From a checkpoint of a small image classifier.
Model: 4.26M parameters, 48-pixel images, arch vit, norm layernorm, activation swiglu, moe soft, num experts 32, patch size [6, 6], layers 8, width 128.
Training: soap at rate 0.0032, 11200 steps, batches of 384, held-out accuracy 99%.
Rows from block 4 of a small image classifier, named by matrix and row number. Rows with one number belong to one neuron. Each number is 128 + 24 x the weight over its row's rms, rounded and kept within 0 to 255. All counts start at 0.
After each neuron's rows are labels from the 100 images, of 14848, where the neuron reaches its largest size: "top examples" is what is common among them; "peak on" is the class under the peak. Only what is clearly more common there than usual is listed. The data: scattered letters and digits in many colours.
# gate: MLP gate (model.blocks.4.mlp.gate.weight, 336x128), inputs 0-127
# fc1: MLP up (model.blocks.4.mlp.fc1.weight, 336x128), inputs 0-127
# fc2: MLP down (model.blocks.4.mlp.fc2.weight, 128x336, transposed), outputs 0-127

gate.114 [129 151 151 112 102 133  81 118 114 156 113 125  81  82 163  98 141 125  85 105 149 150  52 159  87 142 124 148 135  75 118 156 147 127 134 141 105 153 109 123 125 137 171 113 119 126 159 120 149 116 136 138 133 113 144 142 129 141 162 151 116 114 158 127 140 169 145 124 103  53 138  94 165 123 109 144 120 145 136 140 104 147 174 139 143 126 115 124 102 127 126 141 161 119 156 135  88 102 145 178 113 121 118 151 108 129 129 153 157 157 158 148 107 125 125 119 162 154 117 151 142 120  85 139 143 101 135 104]
fc1.114 [143 161 118  96 144 103 168  93 132 145 102 124 128 131 145 125 133 111 110 123  90  96 123 172 172 144 131 155 126 115 152 148 112 157  97  88 169 134  96 154 120 137 170 117 139 109 159 131 126  63 104 113 174 110 151 133 134 152 100 131 151 123 162 154 134 149 144 123 122 132 114 164 134 123 101 116 127 187 138 142  93 125 163 105 131 129 145 127 112 145 170 147 142 143 140 166 118  84 145 126 114 121 148 122 152 123 146 151  98 142 156  99  75 129 167 112 162 134 102 136 153 123 150 144 111  70 132  96]
fc2.114 [122 139 144 132 147 146 123 140 112  79 137 152 113 129  86 160 148  80 122 123 119 144 161 118 121 150 153 137  82 144 144 141 174 162 141 137 109 138 158 118 165 161 109  89 100  74 153 128  81 130 134 130 162 124 117 113 177 104 126 105  98 139 115 111  94  95 130 174  95 136  93 160 131 116 114  86 133 137 151 118 132 183  98 124 124 138 133 149 187  98 137 102 125 125 133 148 130 150  99 116 151 125 149 123 107  98  84 125 162 121 132 110 109 132 131 131 112 134 112 130  90 150 155 124 102 172  99 138]
top examples: the character K; largest: K
peak on: K

gate.31 [ 91 139 124 120  91 113 151 122 126 166 135 112 134 125 171 128 156 108  99 111 126 114 114 147 143 165 135 111  81 100 118 132 160 169  67 174 101 136 138 119 164 123  75 122 107 145 151 137 133 144 139 130 119 115 131 103 118 122 174 115 114 162 168 171 124 106 131 134 115 104  90 121  76 129 134  71 105 101 172  95 104 131 125 143  97 132 129 110 117 156 131 131 142 114 101 172 124 146 135 140 131 122 108 133 166 160 160 144 108 133 162 144 110 122 101 157 114 168 148 141 134 113 158 117 150  87 131 165]
fc1.31 [121 151 103 131 140  88 128 133 163 136 143 136 128 166 145 115 173 172 158  95 115 140 106 100 150 172 169 139 108 140 118 141 123  98  97 151 137 130 120  94 101 107 164 152 116 161 134  94 175 126 136 117 106 165  90 143 123 131 152 174 107 127 148 124 117 138  94  98  93 127 102 119  85 114 145 100 112 122 107 134 113 111 151 163 122 141  95 145 103 128 146 134 179  98  95 104  79 156 145 112 135 133 132 129 134 115 111 103 164 144  88 148 130 110 161 167 117 177 110 124 111 115 135 142 180 124 135 141]
fc2.31 [154 114  97 147 129 122 124 104 152 126 113 110 108 129  95 110 186  89 174 171  93 133 127  97 136 175 149 172 161 120 145 133 147 120 164 117 130 124 134 161 114  80 153 142 125 149 139 104 123 143 151 121  86 144 155 141 166 127 169 115 107 149 135 100 113  86 117 138 151 104  88 112 116  97 127 103 126  76 156 144 126 135 154 106  85 100 149 131 103 138 173 106 125 153 109 146 177 115 144 104 121 129  96 126 146 119 132 129 135 130 136  93 158 151 115 142 144 147 121 189 145 132 154 100 115 122 108 146]
top examples: the character Q; largest: Q
peak on: Q

gate.280 [ 91 132 120  99 138 121  68 101 147 104 116 106 117  91 156 131 142 134  95 144 139 152 213 139 127  74 141 112 147 113 117 123 105 145 131  86 126 131 133 150 133 113 166  89 120 111  90 137 139 122 140 102 148 109 131 116  93 110 166 102 109 158 130  89 138 121 123 122 134 153 151 111 159 134 124 163 153 169 149 131 137 136 145 156 102 138  97 114 143 135 131 139  94 145  93 143  94 125 121  94 122 109 105 130 148 136  81 146 168 146 113  90 153 136  87 102 113 127 107 127 136 164 131 172 103 138  84 144]
fc1.280 [171 117 174 132 112  93 154 163 128 116 165 117 117 182  79 162 103 102 115 149 103 128  84 120 169 169 110 153 116 142 131 123 129 182  98 139 147 100 132 111 134 109 103 186  90 132 166 133 101 131 111 133 113 178  89  96 157 160 102 157 108  96 144 137 119 109 146 134 131 119 113 135 147 115 116 118 107  91 142 130 111 121 165 126 158 162 151 151 125 166 104 107 155 131 120 128 134 127 114 140 125 118 127  89 137 111 161 124 104 116 129 101 145 118 152 164 153 135 128 124 132 126 133 104 149 156 156  82]
fc2.280 [110 142 154  42 129 130 108 168 136 127  98 121 131 159 136 135  83  94 160 131 127 106 102 148 139 135 129 168 137 128  91 175 121  98  97 138 158 138 115 126 140 124 130 133 116 135 110 110 158 109 115 103 118 129 148  97 112 125 114 163 127 110 126 159 139 130 128  95 108 145 179 123 139 154 138 123 148 133 122 117 139 127 124 163 127 154 163 164 113 172 114 180 113 147  96 129 103 113  98 115 117 141 116  86 125 101 127 155 179 146 153 146 162 106  79  91 145  80 168 128 117 140 141 107 118  88 147 127]
top examples: the character 4; largest: 4
peak on: 4

gate.294 [115 103 138 145 106 191 166 113 127  58 138 112 108 112 135 117 114 117 105 123 127 163 127 112 130 109 131 112 132 138 122 214  83 135 114 175  81 135 105 157 147 151 114 127 106 121 159 122  94 125 146 150  93 139 152 159 139 115 114 124 107 156  91 104 104 149 127 128  89 108 136 122 133 158 123 144 136 163 125  86 116 135 127 159 113 159 130 140 107  97 158 145 128 144 133 163 174 127 148  98 121 122 140 111 179 176 139  94 145 122 124 100 125 135 156 134 133 141 110 151  94  99 128 129 116 153 110 150]
fc1.294 [113 108 116 101  88  67 144  91 125 147  89 134  90 153  98 151 129 100 120  96 122 139 161 145 139 156  82 136 151 105 148 145 151 146 111 130 118 134 134 132 156 165 132  96 140 165 152 113 155 132 115 136 145 104  98 115 166 101 151 168 130 110  90 131 164 129  96 130 158 138 115 155 125 110  95 155 153 127 117 126 105 104 118 119 146  78 151 162 162 140 121 116  94 120 119 133  96 123 123 156 137 134 140 109  79 132 110 143 101 168 166 184 158 102 143 137 129 127 155 113 158 115  95 101 110 116 138  91]
fc2.294 [147 121 129 120 178 158 133 139 128 155 115 138 125 140 119 121 100 130 100 141 132 151  94 107 132 117 127 126 101 138 136 128 123 143 107 127 178 129  84  55 158  82 132  90 134 153 155 139 138 124 148 107 105 167 145 144 114 128 105 182  73  88 138 146 134 118 151 114 122 174 130 141 147 133 113 132 127 167 112 125 148 135 139  96 114 121 144 109 151 134  52 178 177 120  94 112 118 133 128 126 103 126 148 120 100  98 107 132 119  89  92  88 115 127  82 148 164 150 133 149 113 126 142 112 147 119 142 137]
top examples: the character 4; largest: 4
peak on: 4

gate.8 [ 71 112 181 111 124 168 105  73 124 147 116 133 143  87 168 131  94 140 170 122 132 166  74 118  93 151 150 102 121 126 106 159 128 177  85 150 113 113 144 117 141 168 138 153 172 141 106 117 170 115 124 140 166 123  96 116 121 144 120 118 132 140 152 131  99 120 147 128 102 116 154 115 125 108 173 121 158 120 130 133 109 146 100 169 137 130 160 119 125 111 132 158 134 103 119 147 107 109 110 144 133 111 144 145  73 115 162 116 115 118 121 179 122  95 105 121 110 102 147 141 156 146 140 107 116 142 154 103]
fc1.8 [136 146 155 121 123 107 147 132 131 137  98 141 150 146 146 148 132 145 126 139 183 115 107 125 120 106 124 163 140  83 119 173 139 125 134 120 111 137 135  82 137 164 130 123 108 132 156 115 166 144 137 118 130 188 102 112 112 106 107 112 132 129 145 195 109 122 139  99 126 154 146 125  89 110 121 110 125 112  88 189  71 133 103 157 141  81  81 144  92 130 117 134 129 132 170 155 126 136 156 154 144 121 109 134  82 135 116 106 164 143 151 141 173  80 113  96 165 143 131 106 122 100 128 140 124 119 157 126]
fc2.8 [130 177 101 131 119  88 107  62 141  85 129 147 169 115 131 157 123  99 126 103 107 139 102 115 132 106 118 134 141 138 103 129 135  88 149 121 137 147 123 136 140 167 157 110 100 103 111 125 145 127 142 113 140 137 117 104 121 101 112 138 154 127 138 112 150 152 137 110 142 114  95 135 137 140 117 156 136 159 113  95 107 139 140 161 108 175 121 138 106 115  94 145 154  81 132 119 119 134  95 200 145 132  97 142 111 127 157 153 101 163  91 111 117 178 104 117 133 162 102 117 137 185  96 109 151 120  68 127]
top examples: the character R; largest: R
peak on: R

gate.179 [148 136 133 120 101 138 144 108 135 149 146 138 116 133 116 127 141 128 131 134 103 175  98 104 157 143 143  80  93 119 103 101  94 114 134 131 166 133  96 122 101  89 155 134 102 143 127 141 120 113 139 150 107 132 148 130 142 126 156 123 164 170  89 134 121 137 156 150 168 129 118 132 105 115 169 147 137 170 132 131 101 115 180 154 143 136 169 115 115 131 106 124 113 147 126 156 105 179 145 121 132 123  53 148 103 109 138  91 146 100 117 140 102 142 158 141 155 110  90 162  89  98  98 179 127 125 182 133]
fc1.179 [114 101 141 148 109 104 125 145 121 126 135 135 124 139 176 152 110 108 126 178 160 169 116 125 154 129  91 141 142 115 121 156 178 135 106 100 114 126 158 166 144 151  88 124 137 134 136 120 111  97 112 106 150 129 123 105  86 102 107 142 126 125 158 138 115  79 138 177 161 112 179 120 130 156 146 146 126 130 111 152 144 149  85 131 158 144  92 112 152  53 161 123 122 134 143  98 126  90 123 133 102 122 145 158 112 148 116 157 156  76  90 138 150 123 149 135 103 163 175 130 129 139 132 118 113 132  93 135]
fc2.179 [123 127 122 114 136 125 174 154 131 132 138  97 124  96 135 109  99 141 108 151 169 150  78 107 120 142 133 140 100 153  82  66 162 145 104  92  99 142 146 125 136 119 141 126 144 125 185 122 129 107 141 151 129 166 143  80 106  98 112 178 134 130 150 162 110 151 169 129 148 129 116 114  83 118 157 118 153 140 159 121 111  97 109 126 125 122 136  88 140  82  82 136 156 142 122 107 124 147 124 125 144 147 119 106  91 116 104 135 114 112 132 138 151 161 121 119  64 101  95 140 106  93 146 159 145 153 143 110]
top examples: the character W; largest: W
peak on: W

gate.30 [121 136 149 145 112  79 125 159 156 159 111 118 145 138 154 135 133 130 112 142 123 141  93 110 153 163 146 128 113 108 127 143 139 120 129 130 121  97 111 125 147 102 153 135 145 103 136 104 133 104 118 134 152 109 124 114  95 102 120 124 158 120 114 121 124  93 144 167 122 102 130 128 162  73 168 131 134 139 137 122 128 111 157 150 162 138 103 100 144  90  86 110 130 127 127 100 112 139 128 101 152 174 115 164 176 108 139 104 139 131  92 147 158 114 165  93 104 143  56 196 154 102  75 133 114  76 144 143]
fc1.30 [148 114 153 162 169  95 124 151 141 138 145  98 136 108 129 124 134 131 113 143 122 106  99 106 146 154 156 107 109 109  90 114 166 142 108 116 122  95 148 121 168 136 160  84 135 161 151 138 128 102 128 165 129 106 142 121 144 104  79 102 165 128 136 167 113 112 127 158 144 126 132 124 143  83 156 134 135 124 117 127 128 122 144  96 127 142 134 107 139 113 128 135 140 152 113 135 115 180 125  96 136 152  98 164 192 126 151  78 133  95 131 133 153 104 159 122 118 139  62 185 127 151  93 156 148  77 149 113]
fc2.30 [154 132 158 134 137  93 105 119 111 111 127 101 120 127 127 101 116 120 123 143 125 175 129  92 150 115 108 106 130 126 131  99 185 156 123 138 149 166 133 150 116 103  93 119 113 138 116 131  92 131 133 119 142 135 152 119 152  89 123  94  90 129 144 145 106 105 121 132 162 124 135 117  97 131 131 105 120 173 157 146 105 176 126 186  88 106 126  92 121 110 144 112 113 127 149 116  70  76 105 130 127 106 114 132 169 154 104 134 129  99 123 102 159 185 129 160 101 181 169 151 124 124 118 132 126 135  70 114]
top examples: the character M; largest: M
peak on: M

gate.1 [142 154  95 153 142 123 147 115 109 144 140 116 103 139 160 147 140 108 137 118 138  85 101 124 110 120  87  91 132 135 137 133 101  83 141 123 141 118  94 102 186 159 105 140 114 165 145  83 173 120 118 109 158 124 102 160 128 151 115 147 108 124 116 145 104 128 109 108 101 141 117  73 111 155 103 159 104 108 134  91  56 149 162 122 138 131 117 147 102 149 107  83 131 139 144 129 112 138 156 134 146 131 106 130 122 142 156 110 143 155  85 127 182 116 111 145 120 130 182 146 156 132 128 115 134 126  87  88]
fc1.1 [117 155 119 158  92 118 128 116 147 147 122 116  86 114 135 114 149 154 140  98 126 114 109 127 115 139  85 103 126  77 159 111 109 118 139 129 137 148 141 115 167 151 124  97 137 133 182 153 120 163 131 123 181 120 143 136 139 128 139 135 145 159 134  91 115 119 156 109 159 136 123 116 126 123  87 141 125 117 146  90 166 152 164  83 157  95 109 137 143 128  84 149 156  78 121 101 109 160 176 102 133 117 134 108 103 219 122 150 138 126  88 106 149 111 117 126 116 164 128 131 159 146 112 112 125 106 109 132]
fc2.1 [102 159 112 120 103 158 132 169  94  81 110 155 123 142 148 123 145 154 122 165  90 116 127 135  89 170 149 111 119 126 126 180 111 159 102 137 141 133  84  95 140  85 153 121 136 129 135 121 150 128 117  88 136 113 113  91 115 128 149 108  88 123 173 188 104 156 117 117 150 164 101 124 109 139 122 131 146 107  92 104 118 181 177 114 126 125 143 132 171 126 138 104 123 111 154 124 148 139 141  92 136  81  99 101  87  95 159 141 116 136 134 152 124 150  95 137 159 132 108 117 108 123 143 124  98 113 126 140]
top examples: the character W; largest: W; the character Q; largest: Q
peak on: W

gate.290 [118 148 111 113 205 116  79 119 100 103 140 176 134 137 103 121  79 152 134 142 137 122 128 121 156 121 171  99 171 123 183 136 126 138 137 159 148 147 101 169 137 171 104 141 124 107 110  98 115 105 114  97 143 146 147 109 118 125 114 107 119 136 121 104 106 106 152 124 129 110 140 155 178 162  88 143 131 110 142 155 133 125 154 120 102 153 108 136 115 156 141 138 109  87 136 129 134 115 102 111 179  97 101 149 150 160 100 127 123 112 100 116 117 116  76 133 120 129 132 107 159 116 153  96  88 155 101 127]
fc1.290 [150 144 133 111 168 169 150 152 125  93 108 108 156 110 122 138 106 136 105 115 125 152 165 113 168  62 190 132 181 129 131 139  98 156 153 123 120 143  73 170 108 139 118 150  94 123 129 123 122 124  90 140 139 157 133 128 126 141  90 127 124 118 160 113  86 123 133 131 122  98 112 168 160 138 107 109 122 104 173 135 125 148 187 145 130 134 146 157  73 139 109 154 128 107 121  76 150 150 122 102 175 137 107 120 123 127 103 139 116 122 115  87 131 127 136 147 108 133 118 122 143 112 146 112 117 160 121  99]
fc2.290 [122 134 121 124 122 123 154 139 138 142 113 138 126 132 114 134 125 143  96 129 199 108 117 127 133 106 143 147 132 109 104 149 163 139 142 140 109  67 144  98 123 132 148  68 116 166 172 100 102 116 133 141 133 128 147  99 140 109 115 147 153 103 125 171 116 104 148 108 160 130 149 123  99  91 165 115 150 157 117 122 126 124 154 147 173 161 170 131 122 120 154 144 125 149 194 117 131 161 113 136 107  97 124 137 106 166 139  63 132 134 160 141 128 116 155 140 107 158 104 142 143 141 146 141 186  96 158 160]
top examples: the character N; the character M; largest: N; largest: M
peak on: M

gate.206 [126 115 143 106 131 115 123 146 113 178 141 143  99 163 114 150 129  54 159 131 145 142 119 123 143 132 158 140 128 107 126 153 146 100 129 120 143 105 132 141 118 124 156 127 187 167 128 153  78 108 176 137 126 150 127  99 121 144  94 114 180 103  91 133  93 150 143 172 114 140 132 116  93 111 100 148 123 136 125 138 130 122  87 137 118 146 124 137 137 143 128 107  86 123 129  77  94 132 113 158 155  83 171 120 111 106 122 145 148 120 153 129  70  99 110  89 101 136 123 113 160 147 124 145 139  87 149 107]
fc1.206 [161 143 106 150 158 165 135 143 104 112 126  92 156 117  90 149 138  90 137 122 126 108 161 139 125 127 136 129  85 142 123 140 111 151 179 119 129  91 144 162 138 107 105 166 157 142 165 111 171 116 109 113 150 130 138 116  91 127 175 142 158 146 116  78 131 115  95 169 112 124 135 147 150 105  99 154 111 111 105 113 153 134 142 166 103 131 114 153 108 125 119 103 130 131 116 132 150 143 159 168 113 138 127 110 106 115 101 100  95 107 132  99 156 126 147 112 185 120 146 104  97  62 115 147  96 113 134  78]
fc2.206 [107 101  85 109 110  96 151 113 140 102 115 125 136 124 142 117 108 167 146  95 147 116 128 127 115 130 123  96 136 132 115  88 109  68 147 125  91 134 112 137 134 132 165 118 121 171  97 130  98 125 107 123 131  80 118 177 118 137 140 133 103 123 133 112 111  80 185 158 131 137 142 117 142 100 129 133 164 146 135 163 113 137 147  80 108 120 150 165 132 136 141 163 146 136 154 117 141 137 142 100 123 163 162 134 116 145 133 160 125 151 150  93  89 119 143 143 113 177 166 151 133 187 173 149 181 110 127 137]
top examples: the character 9; largest: 9
peak on: 9

gate.310 [167 121 154 137  97 144 126 121 112 147 103  69 128 145  94 104 117 169 114 178 122 133  91 136 120 148 116 118 160 118 144 101 119 149  95 124 128 139 123 126 171 119 110 102 159 120 172 109 115 126 171 117 167 159 118  91 138 128 122 104 143 122 135 171 108 143 134  84 162 122 104 130  93 113 139 128 102 154 158 112 122 130  96 114 147  88 111 128 163 125 139 123  94 132 104  92 140 174 125 113 177 109 142 164 148 131 126 146 136 170 103 128  96 104 143 143  89 127 122 164 105 165 164 112  88 139 138 162]
fc1.310 [146 171  92 135 150 145 162 125 117  99 148 160 125 146 117 143 136 146 161 121 139 140 166 169 118 117 152 128 116 168 108 167 114  92  99 134 111 133 137 131 117 175 132 141 126 115  99  95 179 145 110 128  88 128 108 111  98 125 136 113  75 142 127 104 162 135 171 113  85 139 130 131 154 131 120 140 150 117 107 124 148 138 172 131  78 170  85 107  85 115 108 126 152 142 119 150 163  87  96 139 134 133 122 150 130 123 161 124  87 137 124 128 161  99 140 126 144 111 120 170 122  59 116 110 137 119 113 104]
fc2.310 [112 121 104  99 127 100 127 119 147 133 145 170  99 109 143  89 115 137  92  98 100 154 114 166 138 168 148  67 131 144 124 137 112 123  91 149 135 122 156 143 119 138 122 107 132 127 112 142 140 132 125 124 109 133  99 147 134 147 163 117 125 126 159 138  97  91 139 121 134 148 172 155 124 102 133 117 135 163 113 156 160 103 141 152 141 118 150 121 144 105 110 172 114 178 139 133 146 121 124 127  89 142 120 171  57  94 139 106 143 173 103 129 147 120 133 193 126 173 152 171  88 128 156 142 145 138 160 150]
top examples: the character 9; largest: 9
peak on: 9

gate.282 [174 135 149 143 189 116 112 153 123 171  63 117 165 115 107 180 155 156 120 109 102 156 117  64  96 148 141 148 120 133 145 141 134 134 128 103 113 116 122 142 125 154 112 139 141 122 133 118 134 149 163 143 114 191 153 147 126 141 118 145  97 147 129 152  91 133 119 123 107 106 162 147 134 139 139 124 158 133 118 106 129 115 113 144 135 144 127 173 132 117 124 125  71 148 135 121  87 173 109 130 152 115 137  58  86 145 109 127 139 131 100 114 109 133 127 108 136 135 107 165  79 135 143 105 136 137 107 104]
fc1.282 [163 118  80 133 101 157 143 114 159 107 130 140 148 131 134 115  81 118 116 134 136 136 134 154 143 123 106 143 155 172 175 137 106 133 137 109 162 154 146 122 125 133  82 130 143 139 144  88 132 144 116 103 179 113 119 105  98  92 102 112 128 159 128 145 176 111 130 132 132  86 119 140 166 148 128 163 125 101  87 156 111 137 117 121 105 101  93 109 188 153 111 115 156 188 158 146 145 123 145 163 119 138 121 153 173  85  97 146  88 133 131 130 166 136 150 139 107 146 149 109 144 112 150 156 113 138 129 154]
fc2.282 [131 154 171 118 111 130 131 130 139 152 121 124 152 123  90 125 131 113 144 125 135  97  75 131 121 132 126 134  96 145 149 122 107 127  95 148 161 140 113 150 167 147 176  72  89 163 147 136 157 166 131 151 116 157 128 139 123 154 144 125 133 123 167  98  81 133 106 107 131  78 159 119 133 104  90 142 112  83 127 143 136  85 120 117 150 162  99 147 170 142 140 175 147 153 152 132  98  84 114 102 110 129  85 132 121 121 105 115 119  97 126 157 104 128 106 156 152 116 115  68 147 133 158 140 114 120 124 164]
top examples: the character A; largest: A
peak on: A

gate.32 [161 126 147 125 141 186 144 136 108 169  76  74 124  78 132 161 120 137  76 142 119 135 138 118 151 111 137 108 105 110 153 132 137 143 160 134 101 130 120 148 139 151 106 174 120 128 146 107 149  99 171  94 134 129 130 117 112 117 174 117 142 141 121 130 133 138 123  86 141 102 122 170 142  90 106 145 155 114 114 129 118 133 150 159 115 149 135 120  97  63 120  87 113 143 127  90 122 139  93 142 119 112 116  97 148 106 138 114 155 142 120  78 114  97 136  78 140 142 142 134 100 125 181 118 116 157 158 124]
fc1.32 [113 114 115 124  73  96 135 105 153 102 168 140 120 106 160 171 142 105 184 116 150 153 116 172 147 130 120 109 111 139 119 150 117 163 127 156 123 124 148 111 123 106 142  99 138 114 123 165  97 142 103 147 102 108 138 148 157 141  94 129 162 118 146  80 117 114 177 137 108 141 111 116 112 140  86 100 137 118 124 171 139 132  92 122 128 137 138 126 125 149 129 129 156 123 126 145 151 135 151  98 119 142 102 171 127 104 172 161 132  74 146 187 128 155 141 160 118  90 134 113 148 118  89 118 163 108  78 121]
fc2.32 [141 171  95 129 124 127 121  81 116 182 121 113  68  97  94 165 155 141 119 120 129 114 163 157 111 115 148  83 114 144 175 134 134 115 175  99  97 146 137 153 174 133 147 170 127 175 169 125 150 112 137 140 131 118 134 167 117 146 180 134 112 108 121 117 124  92 137 101 102 132 126 116 170 104 149 122 149 136 147 135 126 113 121 156 160 152 140 128 147 123 119 119 148  80 127  97 135 159 114  87 102 140 123 104 151 138 150 144 130 146  97  87 121 114  96 111 105 136 121 103 134 116 109  78 115 144 117 126]
top examples: the character X; largest: X
peak on: X

gate.202 [127 128 160 107 117 107 117 164 130 154  88 149 123 168 105 123 141 137 154 110 127 179 117 186  86 110 163 172 166 117 114  76 120 137 125 134  74  85 142 135 138 102 158 121 111 122 138 146 130 129 142 134 122 136 177 119 135 161 147 106 120 115 154 111 112 124 136 133 145  83 168 129 176  93 147 110 157 132 145 171 105 131 106 127 129 105 111 102 106 123 136 155 136 151 112 110 137  84 170 116 133 134 142 136  93 114 141 122 171  95 105 141 126 133  85  87 137  67 131 157 131 135 122 138 145 116 121 124]
fc1.202 [111 164 101 163  91 128 131 167 124 139 126 127 120  92 107 119  97 121 172 115 143 105 101 109 195 107 132 154 143 126 115 141  97 170 121 140 124 126 159 124 130 108  99 120 154 172  99  82  90 163 135 124 158 138 132 125 131 167 128 190 101 163 163 122 144 134  74 135  73 129  97 147  93 155 115 149 118 148 116 126 123 114 123 117 153 130 144 159 160  98 110 132 139 135  98 130 158  92 118 139 138 144 114 110 108 137  95 113  90 162 153 132 134 147 149 150 103 169 155 116 144 122 124 112 106 148 113 124]
fc2.202 [147 129 131 116 107 164 147 124 132 153  92 130 123 148 159 164 151 138 148 120  94 111 107 109 176 176 122  85 139 129 156 103  72 126 147 160 109 138 138 156 103 103 154 144 165 138  96 154 105 123 113 108 112 114  85 125 138 114 107 140 165 177  95 140 155 162  93 160 103 116 115 102  69 125 102 115 131 148 155 148 154 150 156 147 108 109 103 159 124  87 120 122 107  85 134 130 157 116 110 173 125 156 163 121 118 130 137  70 119 144 150 101 123 138 124  92 120 122 120 157 130 102 138 142 140 125 136 118]
top examples: the character H; largest: H
peak on: H